{
  "model": "model that answers yes/no questions on an image's attributes",
  "dataset": "small charts drawn from random numbers",
  "train_examples": 101725,
  "image_size": 64,
  "crop_scale_min": 0.8,
  "horizontal_flip": false,
  "cutout": 0.4,
  "questions_per_image": 4,
  "encoder_arch": "efficientnet_v2",
  "encoder_norm": "batchnorm",
  "encoder_activation": "silu",
  "encoder_channel_attention": "se",
  "encoder_depths": [3, 6, 3],
  "encoder_kernel_size": 5,
  "encoder_stem": "single",
  "encoder_expansion": 3,
  "encoder_widths": [24, 48, 96],
  "fusion": "prefix",
  "fusion_encoder_width": 192,
  "fusion_encoder_layers": 8,
  "fusion_encoder_norm": "layernorm",
  "fusion_encoder_norm_position": "pre",
  "fusion_encoder_activation": "gelu",
  "fusion_encoder_mlp_ratio": 3,
  "fusion_encoder_head_dim": 16,
  "fusion_encoder_fused_qkv": true,
  "fusion_encoder_bias": "none",
  "fusion_encoder_qk_norm": false,
  "fusion_encoder_parallel_block": false,
  "fusion_encoder_dropout": 0.05,
  "fusion_encoder_inner_norm": false,
  "fusion_encoder_positions": "sincos",
  "fusion_encoder_connector": "linear",
  "init": "trunc_normal_002",
  "residual_init": "zero_last",
  "optimizer": "muon",
  "muon_scale": "match_rms_adamw",
  "learning_rate": 0.0051,
  "momentum": 0.95,
  "nesterov": true,
  "orthogonalizer": "polar_express",
  "adamw_lr_other_params": 0.002,
  "max_steps": 4800,
  "batch_size": 256,
  "epochs": 12.1,
  "lr_schedule": "wsd_sqrt",
  "decay_fraction": 0.3,
  "final_lr_fraction": 0.01,
  "warmup_steps": 480,
  "weight_decay": 0.06,
  "adamw_weight_decay_other_params": 0
}
Rows from block 4 of the image encoder, named by matrix and row number. Each number is 500 + 50 x the weight over its row's rms, rounded and kept within 0 to 999. All counts start at 0. Numbers have three digits each. After the name is the row's rms in percent of the matrix's.
# convs0: expand 5x5 conv (encoder.blocks.4.convs.0.weight, 144x48x5x5), inputs 15-17, a 5x5 kernel for each
convs0.0 102:528489470428503455550586459479518572496482540453518487521582539558498581524545518550401533447586578391510459537397367380491494484470479524513437504479502552548533494489382537479535456500531438398443571493448456491530530452472
convs0.1 095:487518450459489477526503520456512460475495577515595422358537465546537424438558520468492463502525487575486444455541556509518589625430479500561561616443527484463477462449470481405480437543437434526438499475526549506496443469539
convs0.2 101:447500563535485541565515533561497510461526512484496629600525508472427453444434482546496574515558480417663471506493513582554547487636556527499518536512548600554552448464491588502392498521557440376513472460373449469532549511495
convs0.3 112:502550535499531426445429484521525488460548521513499481550477575577562510485483488506446492500452504460490594468436533468480492473560491527530381464484523518479515494541516538485492533556536513516565585531456414478492469455470
convs0.4 095:578479450491570535544462437551486448450386484521415503481449494467543461479502482419462518459465564529412446568657539381532534635476427461497498432415468506617565458545580552516530524560438578568503443328495544501415419523556
convs0.5 097:424549455438486540492506518522555564488482453496622441436508563471488511406511550533492516458493482538563455441435437462498530466451532515530589550496577406449467474549487447427461535550503505481562472565502490517526552449404
convs0.6 098:487497504507530456482522589568523458471524403518478479628487495462504487543433446482453453474504538599481481502435636485546536436543445412533435522452524508517558475511510539480436438440470405455544482538470532534432526493470
convs0.7 099:525550539504537499474453536509520411551467529612502563524556453324495533556560486504476520635489486390547533530488510499557508472565489450512574554482482497531488574537521560549526478545554430405452444405397470485464444481515
convs0.8 096:493476489467492484456482402459581545681496522498562599617581486515505481472473462572540537411488547551526367448576461488491382553569540514442507442488476517481549485596551444495559495555462542533464521495470542407491513526471
convs0.9 095:421563480529493455496390506645394435434450593561511549589528537603527466435528619520596490454496506506501501440515475590440499540470492563565514522620501495542466581557551567470463545540486563532481526490485505601507538516606
convs0.10 109:497483515481543510594528481464526500482532499373400558588527593571588624512446418455545531587587487541486742542409480456439485491509478464406466496457514497568517459587518551507523477559569504560551625464376460480553477451504
convs0.11 095:435475469566600492470479416484492522465401479479461530378414478505525494477525495546499537526525499500509489564442441518433412440423519505449489540483528510503505426530465506483572601383572564538633470552534546580539494483488
convs0.12 098:449498407476440563505470441398466475438486521484573604550456547541453618442477581405485460553500456424496450380425446462466525521486466537679461494447575525582593600494429508512504498468539585596473556528487534455409498441570
convs0.13 091:545509531513465545489516564573398443458455457538557532458523536531548604561476543514408421475484515406340419533595465461469501550464482536483570477552456501439473457490518454493454519500445537529562507453524535502496450459464
convs0.14 102:508525534523566461532427460507460532501505492475416593334436461529562322455471524519459482458507503447413488516481518454484503508512474479457530500491452456547486508480416523535587505449515483574575616440543559588547548560585
convs0.15 094:484502463489492530490357520506481489472495552520409440439537585501339432466478499505497476462524586455390454518714444460475492662430457512438506483424527457479507528523475519464505581421433477569613434454460511584477506558608
convs0.16 105:582582549574427563543590552423571530489539508514545470473293508480472490486542484490544483531510552486467478487435451419483460464522432480476552567539438434387388407484511448444488514465438447499537565563556614500513479497561
convs0.17 094:438491386434362541494542531416471597437498450417451473547558436519407452551515520573605522520513470566468465607502520461439516511469586488505454432573546484486388507503445435516532568423528543497634461469551537611419508590492
convs0.18 099:482543535519540487658529527454494521559582478494560510496457426492516533540491481409503496525447419448470535453399505522484528402497520506556488486554428429565543495446453577542605446515650531509493495593587527430427492486420
convs0.19 088:433398423445570533538474458533602526488501491585451520546530593540504500410571505618505519531482523503523528448562538526469485544503512501482533393405495554484488462473492492556552493485435469472529606474452509592541427510465
convs0.20 100:551478429482465526543408448525505583507592488548568641690505533438480532490463474424432451532496429468531530514406558572515490475511507567473501504457489518461510508530499552489465500462474432431472459466488521569602564597573
convs0.21 110:447408541566520456366483583472540543523665505523558484577533528562494371554533455520500511518380458468432550482354440414484550417412463456483400303454523532485419524507564531435489481538522529515540504528516543440491513600553
convs0.22 095:512548567522521472502545590526480532554554502502670533542530541545481445501453455478488525448422530550539442483504559579449477498554519567570557581504557560517515502509468504592490429412437579544429322448572571440461457567569
convs0.23 106:419445558520465545393486414451614458583566614542548516484584495447419452350598517504482454522504466458411488473608546474515440531521490511452420456501594509441516535539543490550532503572464433475555556446383475519570497441547
convs0.24 097:439442591582530412490581494487479476594509550452529583549494473540624563486547480558506502469512558481429512474680590422473454495521468534544543522490504576500491468547503496463488534442502416423528474474412502540435460450508
convs0.25 102:537579501417505523520530503512546432471515511527369447563500584434580515445487556503404565497598398421472491518457495494511469441557392530411482531350469371466543505507459552520536539414425462522488490441451581527482426437515
convs0.26 101:440442502411490425489522551460534523571450507487504564439581400482567422513503475524494448497488473557471542448477492449575463504443440541535516489510490503505520568477536531542551408524506553461525507495557395533553534623526
convs0.27 091:444564521569486459504578614574392493436545533444570471567524488503465434504473548580537468486512553511477448452519539499523539465632545524507471580520495495493433454483531533404365545603546466437573585515506519479517551515509
convs0.28 108:428507526541483476512442499523446465505501522517614573475432465576546406458562466427462506599447379470482565428482602480527458488450441490492542499472576513529511514510588498478569575592487532542482487458529576527405475518541
convs0.29 088:543598381519517551548466440447466513516593637511466512518551476501493500522512526599563476463487517568457420479547506446525466532495447496470566500434534459442373525523490482499524554531448481451522532462513512535636491537502
convs0.30 099:528477371462449415506443510462452435458504514432480595451461654566537570496536525558526521464497459518505442499415492499483477453496538478397534508571488539573529575531492522584492456439473520392445465444530433390490514424488
convs0.31 097:502573576512497621618517483494545420562508489400420418589546472551531546493460555544475465583553474446498618555485562496485493649511504468535604526497441421502523545503496508571510463536521558532528533567514505573516494487470
convs0.32 104:434420476561519505490387567506507430440495493572469502476495549538506444437498432498491453478525423450469525581491577581563507516518479489468473478463546545455534530453524489491479500537504500584455527504482554444523447536481
convs0.33 101:505453528618553495458558489521490607510534452362523336473442579567558457470529474520518434445538477524443532544590526542421524383435491532586555485560501548465485528527537457551501451450465421497489458485495455451496481519537
convs0.34 098:483487495483477481506502511440430540474578501524485517585479411530506515429487502488591500547518438426449585603490511629525441468431445458515556598465528515444439528433453541473517568487493515433437454523495542609468474448551
convs0.35 098:441434495476456536417450450467484476592516541450430459515631603503441394608607545591492572506480536516540484426466415461522502465430476494413540447488597470575553582537486524548576539427465522571499519506563531454449501582544
convs0.36 089:328476519414483429501514498439447409410438449494375387444425527534431539546448559511558572475570487496497492484472430423481503520419466463472474570471467503527535524471483498404441552581551587527572609574526516640493540524486
convs0.37 114:427459497459496387427467504567478509539466544512560540454460491522568517479440487500440504433489497455474458524524506476450449481425369479424432455434399547482514493401563519456446401586461513509373497432493493445548525540526
convs0.38 095:441594463520428561484528516474630646530552477563536428456414472533547387411536532495532491482495445477460556503543469559501514516399515515540489569540432404499490541459422478496579498399512463523524559495551457498492462459482
convs0.39 103:508490515506501503475445503431445497454519501391471561469442408495525477419533524500528496473528464484416439492433444449526403494433468527569549575507512538591486455491482604506503562526524541464479544498612536482554525565545
convs0.40 099:406455492477486496445541457541482494464404495530517541542461446485527538488449503573531521453438517464477498514433474541493456515494504555457436482432547488451507488605498477453412541435503548492507525551479468458488506435463
convs0.41 096:459565471556517510532595507552494517472540438481474376365514494564450545462421405365500498501526561515530564461593516548509496414453519500467465598517534507552544516529536505521484488508590474417496526575552465467409489478486
convs0.42 099:543477481424512473536503507514474470536482515466344491476544531482518616457478507378507521456530375488525488531449425549511477499455501485612689505328509521560520557480487574553483541531537578458486518494516518562422374410575
convs0.43 099:578516544468426522412465578546489419473482516537522428442408509471536436445490492490413513482438461439455433492578435386490415562502539481475459524583428488505480445380373505451441450461467515533460507549490572403484424526537
convs0.44 096:531479599584551573454473471526520520496448483511569496451505510413500550470459470447479520486450394505521551549586508499578452513475520518483455506558442574525464553468565553508479528501543475525519482528484400485510501399490
convs0.45 096:577623521516535498463583517523447449445456556546542457526475488513506419401421591507409503493549575379489518531657402572486532594486572457550559510548482393474453457540446432466468563516551469412558472565491472614405461497541
convs0.46 107:585508478463496564588593548511569599533655483435492386534487395508482441436491461425489489334399442498479652656541470468473533457515488430488549431523461507506448493505518430474501525484483462472474490602520561610518560573600
convs0.47 102:480555522477495480499452549559484499460552437409432461510494496431415555558465534540489462487555509528484490473501496443542529527528468501506465472542603530515532568558501507467475535494482453570550553430501535508507535555497
convs0.48 099:405427488559470531459516553566533526582566551546498478505417503466466475405448473489501548460515530562527430497632634511523458551567435490503546567417512473506524588533515410410526608580509486607563576502507601496469436454582
convs0.49 089:500439507521524457386422445556498461507455545503490508458555555427552480510436460459551474482438406512449493409389427487486465423538520536440466468435515538485507544505542498486487482572528514576432456467522523495531564499527
convs0.50 105:550416483473646374464508473508370541518477533489601488415455520537516527506574500488469481633442606381438514417521458492540537479498553520465414540546532525499475460535522414507455553520445569513546452474545470545461574447522
convs0.51 102:465469513492531603472437463469564453418448522517552457497516477484471514501484441603515498540377558509470544534457615508448575510531565511491531467514549508500562518420534551549568493505500470452505409544497436434476532561459
convs0.52 101:468536544497596484550566496547615513534576515538552475429431611557482475513541416519469474583456475443475667503429484458546515500477555545418479478551515487542497578526512570487561481487527444542450494609540523412418598525534
convs0.53 102:542479524492457535480527530505507516553505551489456492467473448441515405470446452485503451449535527500456437628522482468464544466450441463477471487437584534502492482512433442426502525503453540544527520538520558513617528586576
convs0.54 098:513520530453506517562531437397536542603634507587542483513539554468415433473486446458543520475522574538499458457486602536470502446469450506470520549491456563553546493521508482442502470484477459472504578527465468431512481374497
convs0.55 102:499521540607536514457505559456556532499464438425507551423488363499456460495457501539531476437466486593480520462525545412443474490560554492526412482487463528575433406429557559470433511582563477459509532515547457605514554526509
convs0.56 105:518451531573599512543523569631518599446549563509534489549583469421458427532472484539547563541551458556511498583469582483430475433616520475414423438517442479425467380496450485407380499456526418452535511558528476567558547531510
convs0.57 101:452463523494466371410424478502405345431441467581476516535408552605636526535479425562426483565526569545506435479498575451458492561477453539515653533519580553583505503555508508486472503534538537500447537517451506528537419510469
convs0.58 096:448562526450498396540433516491421415385527479483491494436465455467432390445564647564441484547486415485567553482463584570506577602570565561634652513461533505549520434499453544460453532549457459568533544521588560511534501548520
convs0.59 100:562528522598483429436386526554544535437413504459509482435452409491592463415498505509485469540422432529546502449376514558468476564710529540545497484539440441466472467532615543533464466559639566479490506490446543515454453450518
convs0.60 092:430412532429331449413598446412444521550513466459447473448547486511460518528489511510539509416510509490558500615590438579473542472456514373452506526513511511550579521548537498458452553515521460500476492470560441497499540456495
convs0.61 100:433539619566536447409461561576523490484485536451450451465479536513429436378483562546501455500525543546513515430397458494453414423462513469501451520463544459438474454468527529449472536582596553553477560574563585509492609561598
convs0.62 104:474471515542630387452555557530481553692526514577581509496500546552485489457491532504501484514534522498491525457575489448507415439543431549450435490431565504455474471584518380457558579555498521551536576590580564539566563513525
convs0.63 091:516539449532511597546576420532502544547465480493572528526522517476499520421512473485538475509491491445565524456466526582517606472571560477479507663500506396453433576474481427444551482440348460522452511482575574498571524437582
convs0.64 092:448492549526486513456522556462508475494399431592537551453531476472498470502568517498495453515504488588566494401429428528462429459424485530443548431479500405574492554439483503494469515478493579494533528477506478511519532547549
convs0.65 102:507510460457401564547453428343473464529559429397517572544500495480578478497606614492513522560482466399453588493545506550473431464546584516474526445459402514486556511376524495462486495600589534516430509538538447457579531600455
convs0.66 106:366527448434460521431504427519510377507421463485367475545442445542501549419468360483531502484350552519516533456563521556520435523514482488456418479517520461526529533579530407534469581601477619531479546473505492572458560514524
convs0.67 105:527477488458579469471503537516402441581625462536540693573453466527522570501515484457495582503454403515498429439549578534463487546445499504503528514533489534572570433494543514530504505575545494510473505367499542474530508508527
convs0.68 098:508513523468527396444505438509541535491528471526532527576510517427449526588483461575509556467535433383520566596480385436536552483490539460570387542512464494565452470535513495509515532578566525535446481479446466549428523514415
convs0.69 107:480465471469466513514570540528624530453494444561526542586566373488503460479515443441476436489499527555491538571505488447599539532508477489469469480521535533520488510561593483502558420487462492530548505476469475538548530560595
convs0.70 096:502515495444565561453514462526543538473419419551430594550457472528488484450482521459443472534548436463570437579481418525468512526595557499517496497517490458586551485447508389532489491456418486553490560388507511540527530533524
convs0.71 112:507461532547490530521466517492499508459429495511575571495417469508476538594463480551488507497440535553485464425416418520467527488406460451536461449492528571497463565473534534484528528604565554551517469392430479502426501483476
convs0.72 088:520466489419487501468513479518435385495441481493447504488642369528573500541496621474546438436519529533461441552518461382471542491508434464502574489447527501482566449492516438550441474520450562514450419499547513507506494538600
convs0.73 097:539624473514471567511479524533524508484485411452460454460435523441408414494455566478515452435460450459485502491444537477513457489485447475515472420462491471468505577501489511491512514506522451543540522568547543437501526562529
convs0.74 097:452470531461515568527488445505560491546578527432498449519557492429482549562519509561525557560535571572525518418524544459513451460495516447518544522575588627611561532507503550613558409490535469480469500432479499428504517461496
convs0.75 100:419491421478542370432465382404470506568553471449487543621538458529545530477526472519520471514469409521510402483498476507419551501449465438592501508494534493544429443514511490482513536468469477503573466428433474548501443407428
convs0.76 096:419431529578489506558404493398497656532537475451476504549479500492405490499513442519484495490448460451463430542624532467497460509541524512452523452498547611503551573577528524562596411438476485466545538451435483502576510535588
convs0.77 094:582480563463476459539464576516544604465526490534480523477484515540446452454583516544463591474448402453520572503439520526535473475558622543556493525520393492465532524474461488424427558455542560591512578570521527580441494541574
convs0.78 096:480449509478511474523492533497562453399473580647466479357456561506443444526413502523489477445607445528390491536516493469480435579521420471492529506557496455514494500494418498495438475473474522445507560364554472504527504524460
convs0.79 102:417554538453557505589420458511500498457410490366564583412447476450480496544462584413392454464537428423495485479630574553409472642552502506456507421538524432560549544512397512465469518547501521516510493454444481495544487547468
convs0.80 099:463482477417458564532529483596467528561557510520501510511612463508469473447466570561439385540540515422476519489478502540526468478454455549486551513436613497414549580506431410486464576503497518504560535518546511566597546583587
convs0.81 097:480472555584464527562604495513441528552645492399341506612535512435445510569468498447469541403501511501519535515543540504609490442446487515473443463461484472517547528472510519580544452438513567538521553613545479407506529531518
convs0.82 095:532561446446450560592539452450539487554572600525520519548635457417543409502483486567583503535534497582500665473473482448578481506512529578569524451469391414488461561427441489484555460455498473540500456526476469495570535560482
convs0.83 100:487625503536524434598520520591423461540482491509521596500540513525415508541451471388474475437442494410503471435540357483590464558469482584515501521496556420602419404481457625417412548497544540429526403483566427470411568459417
convs0.84 103:510516460526345568460421565467542575393540474584472400511461486448425402453451438519519557517439431545470442492442547585518478381490527529521423505551485511523563567476586549515484415454560583488410475528520530446506521520550
convs0.85 101:532401486426534536456408457475516493469436437520536573549538482499455459519492487541457458517455483468413470495669520515527490656501517497498553524494562554477542587552516499513549542456437450585491414309389549536490524474456
convs0.86 093:544510533545600507563488511517464502584516474456445567581527553473529521561540510461502567491573454424595515619493552486510523443479534582511458411576470464503540466422441522522422479469458508549459557496494550481528528568494
convs0.87 098:549396476525509496498435553554614515451548546610465518566535563459485496480456418507500486441454532490422585455548475469529418538466470499464515487455480548453524481411511492505453403482551508512404494520468476396438489454474
convs0.88 106:561496451546440504514472504524504492648482556485426557482601484548536456446525488391502423459483483537479469427555477524518517543596512514470381578406511588506493537497620480481531540562390520508508555401495530455451441444470
convs0.89 097:562464443570527494457530537557510503600550560479481620543505441506638522430498471474525481487520573481460425418556512448469448643507440499441553468519504430460487512535496389470452568567471515448484565501558476510502514547443
convs0.90 098:428492511503555452421471440531533427521460493561477521460491491431467511502457513451429499413506588461538496552623542475452524581519464474496479460486594412527544498610387384531488545443395541506489412427601503572496537611548
convs0.91 100:401504511573496479484515520534462482558485555558447418473485507473378374479496438399517486432384517531532478446565590507484626410526509502638503449547509501573558547495543501524532492486393509525500522511547539461507576481468
convs0.92 112:461365602573542526426416563470686507530492554521502477511479511459548645485434448574484433521429575492410507492554535547467390433511519541419429528466534572443457507478540538499538381522510569472426477533459475511560528444455
convs0.93 095:492537501578516517589485644601487521455558510451461572436484505477504523520449454464502512557498523505500452491421547460489457504529505501504499561426518507520510475502473565591545497530615495492546492433515522536645521516578
convs0.94 106:516410484476511494494460514592443535433454541354540393400501468526523461557517398437433471514481509457436443516542473515477506527531518471482470488529456515575543496475431595496515459417575483509479437610532558515529532505548
convs0.95 109:455564475415476510601598469469480539584512558452516516360448460522469452507456648493417465448563365397486429533494424430496429486451459614513510506462446438514535496438452499530507465454451467442468486530589489505517536572507
convs0.96 110:576452423514575459559392394516443555542425492426397466489519483448466487546528445322428540521611464436511485509673522444507427518527436525530540481491450468469525452560523499496554542509542526517486527545596524452477534555499
convs0.97 101:459568510584510471524433593615486548559435517473467598458509474482547497516535489468567499537503452585549521502536497454470464576529459468408549487523486448511439616550523522486554533476476539491537518397514489558541507578594
convs0.98 108:524483642517568503519552491480544449524547432485536481649537494521559482527552560587468546498598471420491465559461458428566550508610541572501587537472484506431592504498455500578482482454514443471545464524380425461481425433480
convs0.99 097:490521518573578527510493588609529515411509522602573540530442504407545486500406522367441465424487524486535438414513561534404526538460460529510556371584407423495565424483503633478492560473629445547431396518430475460521448503470
convs0.100 092:486455535530488326465493582562385431429434450510470512443395532563516447367468436421439403445540570480513425482491529483509484535573514481479408541461483515496447533590491458525480530544483552511504557596564541569520568527572
convs0.101 095:496541534605490501521505670408483555456583369446495464583482539603470529383437580450518456458529475513460416547447544481413561377544430484527392504443428512346485560471546492515593509544482530565463524504461532439506436462508
convs0.102 106:594507463441567550544518374513594511608467528503540530503554541512498427543506445527568553493470542465556514436517627498556430451544449538497496601444564569473468400425449425534467524498401472443569548521402480519552592566607
convs0.103 107:459481414465488468518500441477440447502557465450502471552456488436481510484432507499482532433607429523518464643618488467496508592467488526486560512472489447561472533471338517523536483319312456558452426331474527443533485518534
convs0.104 103:550524549608571549511443613546494496511479566467581523559558488600552539429553537450527469489456485575410460478532499489564615521432482437495495448470430480525448507498465638522542508503505539555519451476483558542492477437584
convs0.105 099:497575490478605439404542576442421486493534465517448526439537532534543536552472501526524505527526657707443509495392548498521449415356466537523567545560502434551533555512528427480545435475444557554498471396532470506482363497485
convs0.106 100:537574532536497477495532541482639570554554492471471518468548506520513568550426454417401437491470509438451597656513489487563538492496509549512504537530544464499464494516460537447498505516505498570472516491552518412397489495541
convs0.107 095:514493580557471409480490498475394471491495516371440461474453445475433504482511397521593577536515484463569578562555481570508541593503488533580536548571519556452428411510488498513442486418527506446463398578482450475461496424417
convs0.108 105:573559493615546639542580498580560506551383518628487561484531529475519544618555542437518511536540504547564508320570490532583496497619482432559506571591443409520470487497474494509479536515500584501491505469483411432470435493458
convs0.109 093:481533471480439486476479435476524540531503455515494410381456490501482484501510474460599459442476542522528517491516500524460472387475571466476519561560449476520533512489561505557538473590489538554478491483557541456462503498487
convs0.110 101:554567474472555515490502508537593470471500551590550571499464496476456481500510516423573572516610510574583471464421374462430411468449460413418451487474448464573540518469471544495546468478515474557447470403443544446500486517517
convs0.111 098:601559530501427611454501559451527531486467442537475473486394559424505615495539460493619497490413430623456504560461546596496482508461504562439466541575536576599500531448502538420363461511502480463502604537467448496571541461460
convs0.112 109:520441550444472529449564512495551506357510457463469483459474474273416417572501431469376526508418437581486418633265471465461606545437545514447557444446486548459509481508428468548476528475588433497550488578492511520634482499478
convs0.113 097:461532571506459463507496490543560460505556515490496509589463495414472536568383494466563546449507527474647603617598451454387544570482491446476570512457549449480462531529486513552478534527517526595608555543497551557569558443524
convs0.114 111:435510388541501562533504625522564514572513513516440487458506445424422498526515479530533529520570680512485538492576482576512511433459499502467465471511532477491511607513539544549513531499575532496556586572371423544496528447530
convs0.115 106:492456484514584452464383466451476620529518579513474510537544468422398492505528513451441448495532488529516498477505517446460431424476448516528533566575534505508486471549564537538538471412483460521459483477403472557586589544533
convs0.116 101:432452565587443483452524484517459614520530455459539525492488473467481544657541547550624568497515491562578518563516459613497471499445547583503462462526550593487464585489500468551488458362481554509498425502522504415434530502362
convs0.117 102:512512499491526550575456465397449501425528491490497440447581458459444466534556417456581564441462410490465515496447455475506500483466529527463435481492527448436550563463451455543568532479455492563607546441581551547519467533508
convs0.118 094:384396402525597485452541530580391448518516535307312469475550518437565502446618567432440521546460471376430528465518473573499478470436541627583556441492541551502515459473497561461470486463549470429559555506546445456485520630543
convs0.119 099:480497501462477505491508528434543481604553524549474508485503463531472467522462524501518449431476517588502490450524599538552475491432475542516472466460506446449423474529538478428531501556406364499465567395364479487432372510512
convs0.120 103:511502523486485521533612548464408456587544420423453390500475507492521512446448416488471460492558527595518405453402482433482509474473428446540543515452477514428514566481452483551598514452488541570537468520468549559560474471503
convs0.121 102:478509476511486432473465615486472504438542480444556438565431524542575595517463399436441413427492556542468415439515480463424435394434472536585457489561462486454495503448497484453487522551428482490510520423513455517514434417447
convs0.122 101:418471478561470456482458547474440525553578474501677549545476503488345409495482494506569502509460569640495494502541588517468556478502468501451545540516483585540528552509579588541624522482542468626549475472418623510540490501539
convs0.123 099:504538500399565450530513454446533418418612478535432416507525517580583505505503450484468499504437362480482512413425524524490447473441491555418474529466562486511531500556480507530570490582507412560483531532443517509509482494520
convs0.124 096:504392352397488559451400418457594610521488411500600492562438424532413549542558486568467492511501497517429500502481503486502504527554472495540431483406486552544558615465524551537519531482533502525512448495476526591499533445445
convs0.125 109:489562496493504428574523482477474458543555524516574537510544555538553621480496532425461465408453442455555427493477557504470555484553570417507461546511510559593566541588477558496503672544509374420564558494423398546523545452482
convs0.126 094:444460587507379425484528525565530572519531547508465493622506521565494535508444525487502598481522515444458497513385537464507454386505480472506498453386449388467492554502491522465566454523546489535470526526490517479476463412436
convs0.127 102:474508453409452468521519433474479525489519453487566469546496495514422450512496535529460597525528466470539507563397449520451563397506504515444423478574524476505561467516513509535466469409479524534560483493437441575561492532455
convs0.128 100:507575484470474455535498490533499492588478493506500554490422584372420549527520522516559555558459439545531547567429501534527569462462524537501486484619396590506487507489517414400409483483420469506512527427389502438581465437457
convs0.129 112:475485479555449542491471457433517543492524537474526370410489536538472492622439527535587545469441556485454654502549558459474528453444488474541495485539545528484528552505469461573541441438461547510514493608527464496445545549428
convs0.130 087:594540503485489398485573467524423396386401466532572604510551509463553574529609488459502489505529559502543493496554416476509465547470519473506518490455508519466452487574597469434504652565551512457512463473479475522497508500464
convs0.131 098:488476566512513550540519487575544453395412489531528551551552502511594548452539569575528511491563498424568536510490387571481374501501475503482610603469478515518489492481431458445441488464558453505479462500437489488497364441477
convs0.132 099:571500542545518542527521582539500465517617515515470405560500463578535539527490525482503529475411430476582490411554574538469510476571472522539517532509509473473463507488418456452540513457429488497462452473550531456418395524569
convs0.133 103:421507489512494531510413482491441529499531488454548546509446483465442469527532508519478452486503497456447491683524387477513510582385485507557442545499493447475455434478432479489451540465487534463483532559538439458551545569428
convs0.134 103:518521537530459493473565607519417497494424542492520465449488485571533511522507408400481523556476462455459494546545481504470464439447468527528441540554500487515537501501449397457514612494533506509541415518476524550543560518554
convs0.135 089:463476599562515440535537601548436516591554506443473604499471474506507543499468591538434404445473564431390500530583464423613566547432527470512507470591544478488473619603489530471561542535470513562495542462506541480515503561572
convs0.136 108:440512528497474503467568533572491532522436532570538462594568444495519541629512510556497492535552532468501496556533458542459544471448505448464492529564545446471594540493412377541454467446453519471507525519564501483492474517458
convs0.137 094:485469419500482453507489538495528544519577582375518435452460471494491422370515540475574564491517484454427459513456449435446535525449468544519534467498422496460491533477486452516523504481478520499464437439549524483350469473453
convs0.138 093:486527498485490471593527421505482509553441491600512421391466561461396431552521582508463507397594408433473436482443457444494495517483547497521433568546548443532474530542500538508483433488453470513445509588519635545506560494565
convs0.139 103:541474453531494473504496468430540587574549457545544520509470495546518502476471514447434401446515531484486536466568522531559504481486487573520529468514565540586522507523473509527577373399468495570428410504533583460491507558549
convs0.140 105:436473527534531521604552481473556463474403498632501475540505438472538596419383483573488498558604658515489524394466525549516469436533486494468494572536508408394474519511473568503524456549595575531489528503469532559581523474576
convs0.141 103:490491474447539516566568501511483490573574538524492560536503506462368443465407448482493414467530594556394467487602623432485479605601418459408445533385498482432491498452445450483541468452447467459483461474484471524478585568475
convs0.142 108:572492442457461475474511509487423472498502481454454476514531460486396403473465481533506482434647688465482485601493458522522566412487495499574453511570495489490542581514418319478511498375353478501493501535520539521568600567505
convs0.143 105:501536499499486514532528514504551558421472597516536440480510511504548509459453472510486500529483525498488571519457490569554501453468567516523668523541493531517588586578551577565537503494506471472514485570555527415519449447516